Rows from block 5 of a small image classifier, named by matrix and row number. Rows with one number belong to one channel. Each number is 500 + 50 x the weight over its row's rms, rounded and kept within 0 to 999. All counts start at 0. Numbers have three digits each.
After each channel's rows are labels from the 100 images, of 14848, where the channel reaches its highest value: "responds to" is what is common among them; "lies over" is the class under the peak. Only what is clearly more common there than usual is listed. The data: seven-segment displays showing three digits.
# convs1: grouped (6 groups) 3x3 conv (model.blocks.5.convs.1.weight, 192x32x3x3, each kernel summed), inputs within the group 0-31
# convs2: expand pointwise conv (model.blocks.5.convs.2.weight, 192x192x1x1, transposed), outputs 0-95

convs1.6:548512485357494471576498511431525476447530563561444431466518463471523513528430557535446468423516
convs2.6:437554478487530575509386426506513379562450497534572394488479499513484506531506509414560489425512416558367503473554504498521511445555389568549491473462548456550506413487494527477432479477502444515529483548677523539533470492446438546537428522522509547520527492482474516525530471563594549435
responds to: the digit 5; third digit: 5
lies over: screen

convs1.184:446477509424438504457504408516523453597453534497508482447457488452466373479556436457530482486429
convs2.184:435501564430486541496425509548544479563535548480421435607470485492526483439446571444493527458414566539534467557550394466589522451587470591482491460488544496510530501452413459582517527448544456495506447430536519466528617489454461564598452519537484542485405443517479530475508505484438470432
responds to: the digit 0; third digit: 0; dark on pale; third digit: 8
lies over: screen

convs1.59:409475452515445525457507554475458482559464526468612572486631461542458448447521485505489526452537
convs2.59:560534542527518548471469501386537585500547591490529514450484516533535557544528465473412471482506491441460528488485500533472502506452497538591495457431554510529412448478569470573507540493431524464453570474468502458568465507524493493440610456508445539536520534515527417539516519530498511465
responds to: the digit 5; third digit: 5; dark on pale
lies over: screen

convs1.117:441505441578465400426520464484604483491443542519513466583451479577544556542431499461477530515505
convs2.117:566570513497522519512560464514550579453466472452414540527530453531545540486595458497576550534402439530429426489440511497470433475435496554505511441499486435533520473486504477508536474455499438488522501462504486652433515468457497481463547493466536405515531466456421520496540536625527473499
responds to: the digit 5; second digit: 5; dark on pale; third digit: 5
lies over: screen

convs1.56:482602497568481482394457502478399475503490536485574448451555522536508522432596475512542455445478
convs2.56:503536503465583478583413560513499447527551491457538435464476453500504540609506540511482444428497490544503508479604467513501495489486507556496448599403585549582568476546543442443469595477591500549555440549462498507436460459415533419499463520478509471462555522520535515509480567475466417487
responds to: the digit 5; third digit: 5; dark on pale
lies over: screen

convs1.181:519528502497439478511498537457589526569524577562477532456501505492452442453543430349436465512527
convs2.181:465531503444477491575446568553529477545540515442515492486437515510544456503485476423511519506497509553451413517495493405526442433367461446386529568382434496493524421394444546533516456467527512543561467508553435563497531511449492477444508498523483452532480627470528521530431544540524491489
responds to: the digit 0; third digit: 0; white glow; third digit: 8
lies over: screen

convs1.154:481498446451504451445426543530609512495514425498540476411536466459547534576556511486605480438528
convs2.154:465564495471515551505537526490516504559469436520506543450542462492464488523474535552521514547497488559530576479488572536476575451602411451503456597475472524548529447517503479502438553557434449486435537498416411501496451440469511546659534550469545580488471563444401479460523489442482392435
responds to: the digit 4; dark on pale; third digit: 4; second digit: 4
lies over: screen

convs1.191:486448524563559519464509574441523503589462460539542454644571477471506462519528485410516505466546
convs2.191:507486492445570494475521496459508387525476604488639512416521498533479478480434521553518490556417534435550469579553507427510433534512549455475467545531509511462563498520433476483545560529521513515601425548418504535433477533433573414519475553550531592481502530585446588539483523487519483512
responds to: the digit 0; third digit: 0; dark on pale
lies over: screen

convs1.15:480529441485564488575483430543506409468488512514386605489474497511454477541457424536541467417483
convs2.15:471490512462467464594460441527566469515602539559492518598486451573520501625542501518417553477487526578463483544569498507482518489522509452505545551528459480501499505543554560477489544499572438569547503451537492505477474507525453512510541514550487413601524549525432442441533467592497499537
responds to: the digit 0; second digit: 0; third digit: 0
lies over: screen

convs1.155:502497500576478549607484473544488455510535551481562503445495559525478576502514554536598532622442
convs2.155:471515543570457538553449523462506498463525460453457573459489495520441478476541457541559494599483512459477543563579571453421526567553482516519396651548561512476429519534507648524495440445514533557465566578415516422452465472404583465531553527555557531534562549563485428449492552436460488403
responds to: the digit 4; third digit: 4; dark on pale
lies over: screen

convs1.135:545590532516499524407418488467473481496427444526527536452462415476524567424581445507566461521469
convs2.135:493535455441615544509608453510558490512484500553573533388483517398484507575460479407547484590501429528475522473551472441468643463385435557471445498400527484596473481370532478547472475496679423522490479386430492431579437525426527565467474503458489533535449470510475530515487491565482543445
responds to: the digit 0; third digit: 0; dark on pale
lies over: screen

convs1.153:578564455466590529452536449542543491480526542377528525520526603571513488457432514488528540462472
convs2.153:481483504434430561477539470569533509507530510485495476603480466559510468510465540407461471550484498515536498449475492498519511550420403431647463526535483438523525438496504521565520483388482440501484549474503484466567516484471489521487542494440522549490482429516582538481504495485540518482
responds to: the digit 0; third digit: 0; green glow
lies over: screen

convs1.46:479496509437469501420532539481491587590434621454575496497527538545490544486451520428495506421458
convs2.46:490559459545615559518494420533479500498467456584600504579433422475492502540533469520474443585421563519528575500475475493496521517502469553553567527494645495528521479459516491556523572544528370553539540510521590568489452501512462484441454615511436524439525528563465542435492521531553479499
responds to: the digit 5; third digit: 5; dark on pale; third digit: 9
lies over: screen

convs1.51:500513543519591425580520518464590505456562445472431440524493497496626480453507493530537581532494
convs2.51:483360482481562580444519488474505447476547453384531570484511413466395497477499472507579604546392340489520450348504523524408455462488505527481540494526587452464512493509552480535498515469427456464497514537474466474451428432500509422394511463454360431531441513427500472460560526474577520429
responds to: the digit 0; second digit: 0; dark on pale; third digit: 3
lies over: screen